{"win_length": 512, "norm": "batchnorm", "blocks_per_level": 2, "residual_init": "none", "beta2": 0.99, "max_precond_dim": 1536, "grad_clip": 0.5, "decay_fraction": 0.3}
Rows from block 5 of a small spectrogram enhancement model, named by matrix and row number. Rows with one number belong to one channel. Each number is 500 + 50 x the weight over its row's rms, rounded and kept within 0 to 999. All counts start at 0. Numbers have three digits each.
Before each channel's rows are labels from the 100 clips, of 14976, where the channel reaches its highest value: "top examples" is what is common among them. Only what is clearly more common there than usual is listed. The data: melodies that start on their tonic, played by one synthesised instrument. In brackets: how many of the 100.
# convs0: first 3x3 conv (model.mid.0.convs.0.weight, 192x192x3x3, each kernel summed), inputs 96-191
# convs1: second 3x3 conv (model.mid.0.convs.1.weight, 192x192x3x3, transposed, each kernel summed), outputs 96-191

top examples: thin (high-pass) (37)
convs0.8:513446617442521518543579504466502486494504549497597482556588408442665463518512486610503425544547573433499439545503511519565570507552488557479574534493483515533522584588594469509432536425549493512555554574542483408420478424442521489551509491529525558509531531500488418496565513466462482497
convs1.8:498492480449460453376497507534515459506484443513482445533506527471461435512541593395429515442539569560606475450453480488617478440522445441539429515579519484566520504563450482516491423486379533498507471529461477483434571554535512417512548522444507449589479476513578474513529591516448509467

top examples: saw pad (62); string section-like (28)
convs0.3:463514483486471407500462498454531464556567552511462430486465424472573514527465481516482491478475465557516558459530439536462497498475472479451485410520569489500611437515506504526506389493521447558553507504502465600496557507515537591483468498488408482503461513502503491494492596544545556448
convs1.3:436473466389517530452524459520476411507400481515414509504466490521480470499464426462605566533510529382516415562525462549547570513460646474491451411421505421439508465432529554471498460475544503509441430488521516455534498692456540514506500356560590548507534478447517488508435428447478515464

top examples: thin (high-pass) (41)
convs0.35:590408456512490539504447616479500435508470462522451519509470461561383508578519540468621521504451498449452482575472552482456604464574475444506507461539520442446407519436468474543441476597438405498480453496533487486427544439484448496378508554413572459500511498451442581488525451461604475479
convs1.35:464554480409528384532560416521559570531568571475494451616452436462495468471380435512589474532564461626499527379551503540500480543441477515477555472471555551538559468481449570514475532467471522490543432364500529478591449572496511492542567474541537467531531498471543506600470502540509517484

top examples: square lead (30)
convs0.111:478441548468497558565527566528580396450446388471483490492519496538482495558629562559523499519489433478500570512477459499481514495539456461505476427521520551479551565450543456513524489495445490479523451523528531490466392568464491483553477567454575524484387462423477468552479549459439543498
convs1.111:526449533488486460473604410499507579448464513462499520554523434449437438384391459485548511516494502525504382568538545523461469526465588495476499462513504455461429540584478534638527531570454483558469467434482509496454655443485429457536511475481497459452455470458452506413495467539567468516

top examples: clipping (39)
convs0.169:507570556562441466476521522447468574489551509624541446533638488496590453427413602519552461565441409509450474515518479459543484539581504434540457528455477489460517430512545591453509511556522428569524440535491549472513445454533489550538407501513574491493544417534597554477509496548560381453
convs1.169:365476621549479473497426468498448522512522480513481491430416523460415497487551473578491534570574478502520430513501507514504523445449519535513466466526454505501550533521420429571519467518488563459483552466499464468449502467525558528560577470451447472495470545523403568516506441567497527532

top examples: bass guitar-like (36)
convs0.32:488585387501493468523522542429476584481500378456421513482512452500509503470529478458506581462452388508481512413591509445559533472532390500440443510598459458544530495488499537508514479437457483505518401402494551503486509538440531497415488591445579507536473564465460449540617464501562480445
convs1.32:467515455549509452579528510623537547474423582463477552509468475483461491508580393499542340464467577518500436532522469476529553542481551566522469512467484440512458490523464481469530486528541447454572476452577425497530617456515478520368542523504497485479489481506417572480465508562385506434

top examples: reverberation (78); saw pad (29)
convs0.97:573446547597457575394472525522495555591709499522479549522485458542495484517458576452398519489444589477520530533492507537489482492572394464459501553625486413465533504541477482436443453404585471525484564480520604405462493479461523455508508493429530446500556480442501436529555535592480521491
convs1.97:536439534544488516527525512513470428579546536461636465472513480557477540512503508498437461519541449462456568539492517600549478499518645543528519527485556510561509512544567578492451507407461538539574521521474517431509487702557520482460552548422488522545549455655481498520476498523510543416

top examples: mains hum (47)
convs0.143:386516514483568488527590541460644528449549475461476473519437477427428430512528504581467483583439511572544614466492564471516516448528388442474481507600538524513517498495526427486514498443416457509527544497523554498461484505453473530522507426433521475481406434507473487510526436603514410491
convs1.143:590498528434492374507531506471514465473443477487492463473495474419532548519450396517466479436533452434527517494433491489429514505496573558467477513537450477471513535513523617505471500446662558529437491483560486514521511606482545562534505403579528546496533374522423501516433453544456510452

top examples: clipping (32); saxophone-like (29)
convs0.19:524480387486479405480487393439576364600547469608479528456451426506510514433435484535520512454511465597536511543457557555449413447494475491582510517487488572443527464491458497497482577532462519485503494528470518502497586474498553491591431565506475479476462410541626523501598473496304441506
convs1.19:473534398517452546584481498535479551511453400514465477582472619521467487511526493539563484540407563418401452514553564500499600549462518516554444480525455389532504535508540534561470520508594520484433524424607584421543471451505454493503560493526465520527536514524494446452494502481491588414

top examples: mains hum (47)
convs0.78:479550551477520498499480518445576534482565476433439588506462476474528405507458449548440445511505589619520547474628527430464485515495497456540500474440482548444501435439506466404454562455530514500507559563578615470487595411490521458510467530523496470456554450555528484534472491536595566512
convs1.78:499472535520417434513492488525460441489368464446506483566502462530461593507512549484420502476473511343544476518476475470474483484384419446460467595547511415438489489570460594467432542497468490442427579490529473550408498457541530492504471462461545449558449473452487545541460389464388462518

top examples: bass guitar-like (25)
convs0.174:514520486447498546479466492535527475473505476567488595490494450480604598545513488420561568559576485451584430431488507497501554515574535428479430564422410470433550468446531636548493511493500480546505408423465475609491563425401523495579528569418497494556516491446453480475529545440634482502
convs1.174:442496589557515471514483437430637515508533489504583455537505498558518525455509529435563442513495483496589408507540518455483452569475359462473487458472557489501487454488486454443505519443520468513501465535511484661510532552576545451451512500519420480478468495507632493580444414495555440502

top examples: reverberation (63); rumble (32)
convs0.101:477516516548464461502505472515533450473589445578556454530591531473512505464435397410543544599509570459419432505515491539485527483491496528550564509509456429527563473498546500491513498541548443527512574478491445570532510499532472467446591490596450544522478426533426531498489488417508577551
convs1.101:580565477485533525477534502588546450566483520507424434515526509485398562401596522505539408450505399514476458511584434473479463588511509465525437529438434417419419562463513477461576556504400523540487531573463524560533498559579553411515444502437537534500459564485487484443557544497464398486

top examples: clipping (41)
convs0.107:460533465508463530543521508470501501452501430521499568492535564429470489418443448510558469493501440557492451473571441445520510432534456452469459558507490483447510583492514510445532431490564482491526540601511443460517572440390589467579482502564521454568533375484457427481570585576524492521
convs1.107:590515534619508442536441566453378624460448505424485475514484492508501493483521551513443467520551422493413536460460561566499498573364501455454499537502528517485482547469503474573479547575406577426511508512531517477473453524566471512483439501462573494479458476520623507525506569437460550462

top examples: saw pad (35)
convs0.38:473499579561539532474534494486509486497644475464563493504552491503495508435530532528452585554492559527432424474473488455474411519547544423534500470519540552492431470526514482468429439469454490517451482515483544463540491546394464462430473543441582498581498460546451507578497439481605501461
convs1.38:490455365540498409435594485524580415555537453548475490368516501547486458466490442478536494542471528467460519443601567588525482529497540635437485479536530465495483544452489427547554506497466510552479626496431491519511490525586499510533485464490467498482560509630462553409469473471538599503

top examples: square lead (59)
convs0.74:502508512478458509502562532509514503466555469502419529498451499491522465443460486590444541503564527463391579450489592480480467481455537557398475518493543527481458599536540498553450533448571374587449423539536545596502463534460475364483415539447451444450367549471566559455460539459437484589
convs1.74:463527428520479500430515478507459605413429514426458461490514486507478520553504537466535452489495516516579470553538451600526526501530435512546552442444464486470511544547503530513475404458459486578416499465542452509455597361409469504631518469483559472535491478515401426565440496490470477453

top examples: bass guitar-like (30)
convs0.67:452472482506487457523517543533550530469488402476375556522549451465497477558456526382493594490510504666534594483559495482589495475433590520605560498617452517541568490519534495446482511609454504492418581582566521463514536540516526489441443470514464480530518568483515479483603499474549507512
convs1.67:508463510538474407494485481546441398504467500513452467536510529459418533435519510430515502556456417482491381499459409442468411504580447419502468454463458531482484459444474427435435533506590459527476435408477484537464479444529524516507477488520562514505516541485549487546478589392437421397

top examples: clipping (36)
convs0.23:423483453514503527543449560508627558528472477509453578519461551459539567524548510479610416508507511503445540494508537527444558469502453425531472546602580467444508467461509567534398456526521560494470454501493476558432505511556412469501485572531536537514476475553466580443551536611529554438
convs1.23:557471413470461487502431535525499436537543519414543468520466484534498438535476474510567550498523564483468401547598453523527501494590414532412545431473515483519544428470439496483468529506564471574477590452429436423503503436621416516408466536397414463500472502488517479509513486431537496495

top examples: square lead (37)
convs0.71:521591425533535511449503477477551474608454571543446429521535455544497619624568462432436517541499460433485424476445564534502507552450477552432451488546548508533489503499498540488390600418537459505499485519493569535552505511556475542531488520427460499453380414530553510479466528518393550464
convs1.71:513428510557513521486436493545478537632535518409501530533551632404474331471497440467554435498527472570566508400492508441516500395488549482495545481539528547548494474470477507524468393584464454538482454442508439454495573509546520468552483468428511522586552558500512510461559576483492444489

top examples: reverberation (78); bass guitar-like (61)
convs0.62:535545498462464482431519472574493501494513540469516450575514511588537451512488523504439521458573469510545479515437509436486546475536478519529435475540525446494435556564482483458506505475493506471577430559468427564480567617444490364443429530507496483469465544407507502440532474464466485451
convs1.62:535455477445459489439456491578453560519549593492534497467486488361500502561525455476500455431573500480458523516503545500515478524465403494442496506581548558556532475521581395499497549411533536423481444491512435699484479516631426496432582512416469540533552549545489486593523492385514512461

top examples: clipping (34)
convs0.84:529550456595454442647465625492490489520476473560488546494485552463494485516435612478581534501474535437506524517509470442438535536501592418478454488495482523518490537410490531640510583563471564514553483576542520520505427500503524512586533458491503440491478525490532532452577537573554602579
convs1.84:493565511463648506395590452509484573407483534519503498450548525495471523475547359499556431506547493510474500482507455537525536463494427487436494511488488487551523361454521407371553421436494453472552476403488539551521455506448508532536450476500488524500590447534537521538456423461440539521

top examples: clipping (31)
convs0.39:388581528465492464553508448413530521551562566428479463501630496609454465508447614452525469456512421496539536444603502503499477525465523574532433496538470624545504523451561535492378492435483560454526504518470491419499504505459502514504498507459483456561393477457542535449438509496423544479
convs1.39:466442568462543471495411471571488501532551494525530500482444523479426453587434419539408570585449469435486455445506457559548445469507555529464543554582493469458464528472539479545589539555475493509517532447466457522535518501471451540623546436570448459454557424509532542620484578496548469495

top examples: square lead (76)
convs0.20:498410462427491537532481487505591490502558443371558490489469507479436488472555344550514483492513498452537505473485535542458505534486583554500468635567501531525474594394504443501450691470588472481490448485533647528577451490530418501514509520463577449463458523466430457513493502562529458519
convs1.20:413449455519531511460510492535567428525444467399553548551490516444552489477384506546466533467580523508479502514484497557535435552510615488501450388549545542511527480485444452416563383524417517513443461530499481470533586580505474518521477434511430445535471451458505494495487504477495486396

top examples: bass guitar-like (25)
convs0.180:432501470489482561585481592574578413538417525513489532406524453431584438414443498440533490479566463475528473512447524448369594525615594475492517539529508530536528432507498472451383488465462492548502523504478546495609468460511516413558551544485548526536528489548497466451484592563515568559
convs1.180:488504455534604608435478463475524487491538404474400471620445510462504503549524481444544450527540510510472449509440450468580452461475468468524418572448526448489497498473529503520527561569544538513484564512444548541520539466609471526483536513532501403554483519587502459549500450555413521417

top examples: thin (high-pass) (32); white noise (30)
convs0.13:412462434492519497502499416458548483454486493478505464493609450552494477409534417544485437565617549400499550510503592437478587534525443468530568479505558553475496509531511476511508593474476521475410425511574413498369531608504468479484491532389483529484485574447557559501535436517443447486
convs1.13:575626550507434433496512450460480474473503514476564508482622521467524520517510449446528545525581436587414515520491460434506511456566462530484530471534484404553482498489492533471575448348480537439481524564438421501488520422523507510445550586475450415580566453488456501524470546458525473451

top examples: bass guitar-like (28)
convs0.166:499490507384512473468510614558471500540488454425555403527539598458418450438494468606488571608643555524515554505554514494479555549516580486503633557500485585473623484505572440531453574442468514529442539516520449475383498473487564485454534489502524412518485606567480455482506488496358576470
convs1.166:561469552503473515488486401560503480454571458532449529519568544552500490557488478502506471412419514580455554517412532455561487521500470488546345630456466499566441530530434573527488486524519498476516478521426463509530517397522503491440649522434537431513532577535536514431496545437512460589

top examples: white noise (25)
convs0.59:557605500527409456532522555531530486485473401396515480522452492521538465491509584562466516551590495490474445567547541508519515477386500502419543555504481492486448521564477513428536523482535454405651546516496461512587439477511530521461559487491470485503519505530561599523530563479423505521
convs1.59:413400593517463499451413435478402532369487592555548431520588510450490457481494520507556530574432454536482522465376374528457552546553460549542460562464544541427477564513513500558427496519448486529542491532481411477557526517502439472503478515480503547557470481486566417469523462437485403421

top examples: mains hum (91)
convs0.135:512487526480574505412546495488648462554460550461513465517499525471505572452543516556550450506485527492428665508533525488524496447570440524542404481471578510494482459564501419475524476552506431438462447569476516392486594535483463462546435566526465607514489410510535590437487540507465431431
convs1.135:583553454554464488528450454499605454423511434418549428485541481489508460344457510479509447469513569625543542510446539509471497483505487556507473508465555469459482545565449481484451528449501576610407554511492512461450507495498492505452486391452529557555478453586452512441440528477613498515

top examples: clipping (25)
convs0.120:402537476514482593491511527459421506479475528427541526445538438485513525453618511472449513496507542489429448472488518487481451408548460520527521551488521481614519527549492517501444424540503472470504483397472425451474623406477472477523496576463465493540468409530472475564517529584449452482
convs1.120:505454497566516480484470532433491365478542452429599517513539540454409506513508479532640533450518481595509531487472490496471549515517482402419535414479512399559481475565481517572508473518536524461527411553537559468480414628483529463495593492562406386465464545479482552461502518447486468574

top examples: saw pad (26)
convs0.171:535505500441463504523515559483421578494582502518518561496456448452493471514541514529479499443465490508499507412533529453510540421487407625572420436563486352528467456461444485569528366518516412450503536399494537522589488510396488542508532487467429429454554444466512490451612601421375523493
convs1.171:495467508522533488603477481475511405530373482544498497550445520503487397519483374433476460508504532420450478509504493626507475519517587464515488452517457508467447512423502376570561527525450567371514485412553503486512555552564459534419521490508507517455441482578579432548512462545581581450

top examples: bass guitar-like (54); instrument: piano-like (25)
convs0.138:502528457404413439527542444510451428382532507511584472496412543630495511500489482544516486499477448522474513552502519519527455474581421484520524490413537575634532445541486521483452467473482521544562553508494417495486512495607555539533415448455550568464528437567440426516445540494498513518
convs1.138:590453487521559443429426470526490504497536501446492490467533499554532494443460428552470513463535479538514426587635510370519523438587610472564418487424503494470438519408510472562485546452580486513438522460479494589559416473542427468611595487538472488545561481386512456507545531421468627546

top examples: mains hum (35)
convs0.69:510465498420543432451544449456647469515522487459538491368537530509501449534458461550489523504437524564466484446451489510474468427568490459579566517503499467402482492479514507480459453508507496573464537564510485583424572527484493542420495403428525430534542523567491389541474470504532443408
convs1.69:421542471560413438514509443550529431480533493546534507513512482485447555462495555399408519457533461512593606463579491585453458604414534502444491426444608446571571552363527487458394547502558552431474543445431531527551520522414525533494484529515425509466464438472509528538434498465524481483

top examples: clipping (47)
convs0.81:556482497492464518462556492519543536450534466584550539509511482542457466498445597539610555534532486456389444554501462444508479602552526463478527426484487487468497496521492435402463549671457484538495454493508494499435505500505457472515474482435618462496557538404464568460538492493551414511
convs1.81:471503469522424473530531449484542594437497472481532426506504573464396541420561524467456499489501466484479510592467426512541567418514494555411479569502454466486457500532580512496424523485552559503512483502516473523481563499537567490574509434528443486500431569562442476547507437422465468481

top examples: thin (high-pass) (85); pink noise (45)
convs0.136:663510450458507484490481563494564449477511534510509562521465516521463487501437495432575662444515470510509553565514439447530505499600599531464575556449424439519490428536441483561531492547510559503522463504443474492520442383542491430544475495427523495480553482409473460513507516474526499411
convs1.136:516471524532551519475432510524558564480591341533523450526578450545562468616442485520552421490390440516461475476536567487453529513541485587519504395328486508484499512430498502528566506518532463443512482468628447554503452523536476476461538510475522538538475463553545523536498488538419516486

top examples: reverberation (66)
convs0.140:453454516537497477478498530475546471530577417453488531398590531488463488493518558634532542510485531498482571538490521511440466438475409573635497555485521346450537542504567486499551477519475497577560464513498437436476513576450521493498480614532466521518586477496567476497483493517423507501
convs1.140:530509515555489523542510516554461310458460556486629523505434483495486512480457420487456460526462487451442432501462472427537557480580412561513534485514467478498495492510458454566512553520554626452530541462524484450445440395521453565468447443468503411541447487412480555511434440490462466460

top examples: thin (high-pass) (52); white noise (35)
convs0.158:575467479434478456470478551550482457540552613565520544410506457473494434563469451582442509534531435508575553597603461435516489562409467472439494550483487546586572495486503516468560452451451551448567509476521510548514605504520439513456467545536574571564548570486539468452528448465495583572
convs1.158:490464515530467552516417534502637484485449419520490505521477508515584494493545471519492499484551501448646499486528495578454469515560498458494527532510446470494459525494468487452541528487597416497538530553444424545468483417438456445484553472407472513542523519584403525535479478336510424420

top examples: staccato (51); pink noise (29)
convs0.127:465528468471503481541545433497523483571387550521606451416444529506542592435491529464477537530528462490454491500472506624476536480527487528477452565484434508528480377550482485442584531453477486456561510469477487538570495494526545393410549515418471449408518543522576453500537449498440453445
convs1.127:513507426596502498504429493480449454530522459441426569416498520463522422582549444476471476490448567504452495452472481386482512560557569474502574449468553545426550488448466457461502492500492519365453529503572448585500533498565488461515507504498497510455515415464530469527517527501424586487

top examples: reverberation (87); bass guitar-like (39)
convs0.150:528553478430474389521558439487506570543473491512513576456464468489473467478499482415560468515539476477496431481473464519526434429545422534460495433473457473500463509520523522548470544522539459472525497418467474472508437539438384463461578544486554521477465575500414526452604378534407438398
convs1.150:522498474464550526504547602478530534567575527407535491459475505381453464520476455529480468493565494546426539528382513468433452556514534491540497575528491476513481471561538453480581472461443517472540499480421587586395506516506503534450522467474576497469431591589492548542542557505535492392

top examples: square lead (37)
convs0.25:473502519510384489535466445525488430615581616532532462514442459450472439463544487538598510562583400523574476517483542501457519513508518513462507512542544520483513478498501460479462561538597532495423459557497612584436488464506495388493426475561544520428490483584575514513535496538570454508
convs1.25:488541498503453467434533489494513498463433394422360553499591543455433586461473450470528526502539463471447545530493448478464466514552435509549574367433393491507537496517468516564485487548548476486419466449523513478480566457418538504522557470437521473547500410405575529531457438489514531407

top examples: clipping (34); harpsichord-like (26)
convs0.167:494518467437539583504416445553552546552517447451489524495547565537537382498545458490568458517518478484415486516484567502494543423461526454425623566489406498550514544513535525460457491471476524550592479468519433536432527392486593520540552506522543512552477424451527539442477470424403509490
convs1.167:593420498587519460506481502511473567514437534514442477522493512534498401461560493437529514514523558490523448413489491393539447495545423496536393414441505542585476466510409450465552417533515501517531518531469494514569453469461451568464407547484437468468446478476484518494473551466474541459

top examples: reverberation (80)
convs0.116:478530441564475481484486490427549531505529526570467564472551439572530541456554495506517443525541620472470614454496460532467488519552485496486525559555531462479535494501519555469516483456454584487506477577490518415444414483483543463481527481498569408472438531560492628568423427551557489427
convs1.116:550491497462448609455480513546475452538505495508474453508514431475466453502386456456459523502567512473518477526605428512496489495447481463519442516528406536515562433542584440473487537489577518436460514481545458488579539538512526438521565478444449572563458513527464542452481471395512393456

top examples: thin (high-pass) (50); white noise (40)
convs0.49:477480506467530500439476474467415425506444588536499490550570478494428564463527522509530421503482530524537414484628587505449507541444479489483506507558526491523500548535522515433547542499531512518524472573440470520524471506487508541498535510533556565498534541484456587520556537486385490459
convs1.49:567538460485525476450502523511506564468493489523417539487541446517479477483592501498550475571540424487559470504473597506608422598506517444560564515418473450557521356530515478462545538428582521528500607637422419475484498458530476498492559540457457477535635515502490537513453463450603540588

top examples: saw pad (26)
convs0.2:517431449488470410550468470443473463508456496523507422502501434471552386621493505499437438546505444440506551469478586536464498526415484475561512421494448444474470470513395505438447535458512536507500422434553519533504568467487508543485553528485520521495554546486526506467476555525384566319
convs1.2:439523507500493552480499574414436493546487533502538556514527523508472502408547470433425515496539574491550564429513527531533603380495431514463471446520460577484487478499542525575470522567596395528512443650478443537643421555532388522504484466467445484502466490468398497507521487440441540534

top examples: square lead (70)
convs0.31:440529540509508474430473483493566484445497540469581527456525454483481465504498388508425524537475522535534556490474567487565555471556424541444494554459527495613491476415447457492535610469506482673407468456592636556455561438506405493430511456515475476555447442439443458458406546473559513569
convs1.31:512531417504542532444564554558481392588475478422420501468498459560450515534566495498503491433524522441438472624413512478578507505532565466422559441533499385474520473552609509510496394500518446491425522536468446480509522564469482402507567441566467531532445493374517563509549484410446488458

top examples: thin (high-pass) (82); white noise (50)
convs0.57:632503503530431505490577440461427579465626479461458495503559474404502582499599532597457476551507575563564509526613473487455501578478533495480550478480473427467531545441446510411516459456537524577528593416443476506546537465526601553418551462489467563551514471442462493510510459498501518446
convs1.57:476571557453543521457551518419432566475457543484527436432557467660493475448378541531438517450570512485514494510439615500449465550510521491494563461536520534485494531500607531481448485430454547431476387568444539500469497542499499434519507570487570507470506473591514545496532484639515456444

top examples: clipping (32)
convs0.53:443554513556506592512427501467518512457563505471465543482447610473393564473508439509475465471462499510549550517472471411496400523623554436474567470597635555458465480556437499517492553553513631513516423512548523531536560439467466502534563466480497532550431542426551595534430447509470475482
convs1.53:500549472505481557439436536513533421538512465537561469465582514417502394542533474493685520482531533600471529499511517671537382462520482510427442417418471520423507505451548571456549451465496438478448490444502449489508486474524608452508444434591471608517486510423504503478508527530502551539

top examples: reverberation (81); bass guitar-like (25)
convs0.55:456460547487457484517467443409528479474564523545491478637530464502504542435523498425420640518491504486427474509469460509435472525503393544457536571547512478482471512488598479573461473540476488475543504522469493477547513424529498434529485634557473540461416436463551541522533434438559515498
convs1.55:499519441495471502520469541495419498462496458590477497468542495555445541495477454540531470542475458565502500515651555505502470533462370509435421431488511542488478526523445579440466514433577541585567497422426453523505450517511519440503522413389493462499532560536509439483524545524508459623

top examples: clipping (79)
convs0.93:538495519627539431593556505545473541475418424500495580488465505477400584517437457496548451447550501582489478561475593523478415516461545466485436489457504549432494505491483483464528541628508425466535449462467460499477645498579471498563470504566497480488435462477512561457416483533511406567
convs1.93:587552389525437569504472459477467431485539492481488402492479550592497438475542523539657561520469563507525492420428471513506521428466468578387534460486483428499552695515506472462454437573565533535469529475478456488506447483567430522571494514403475469471450492471530520484539507486519507518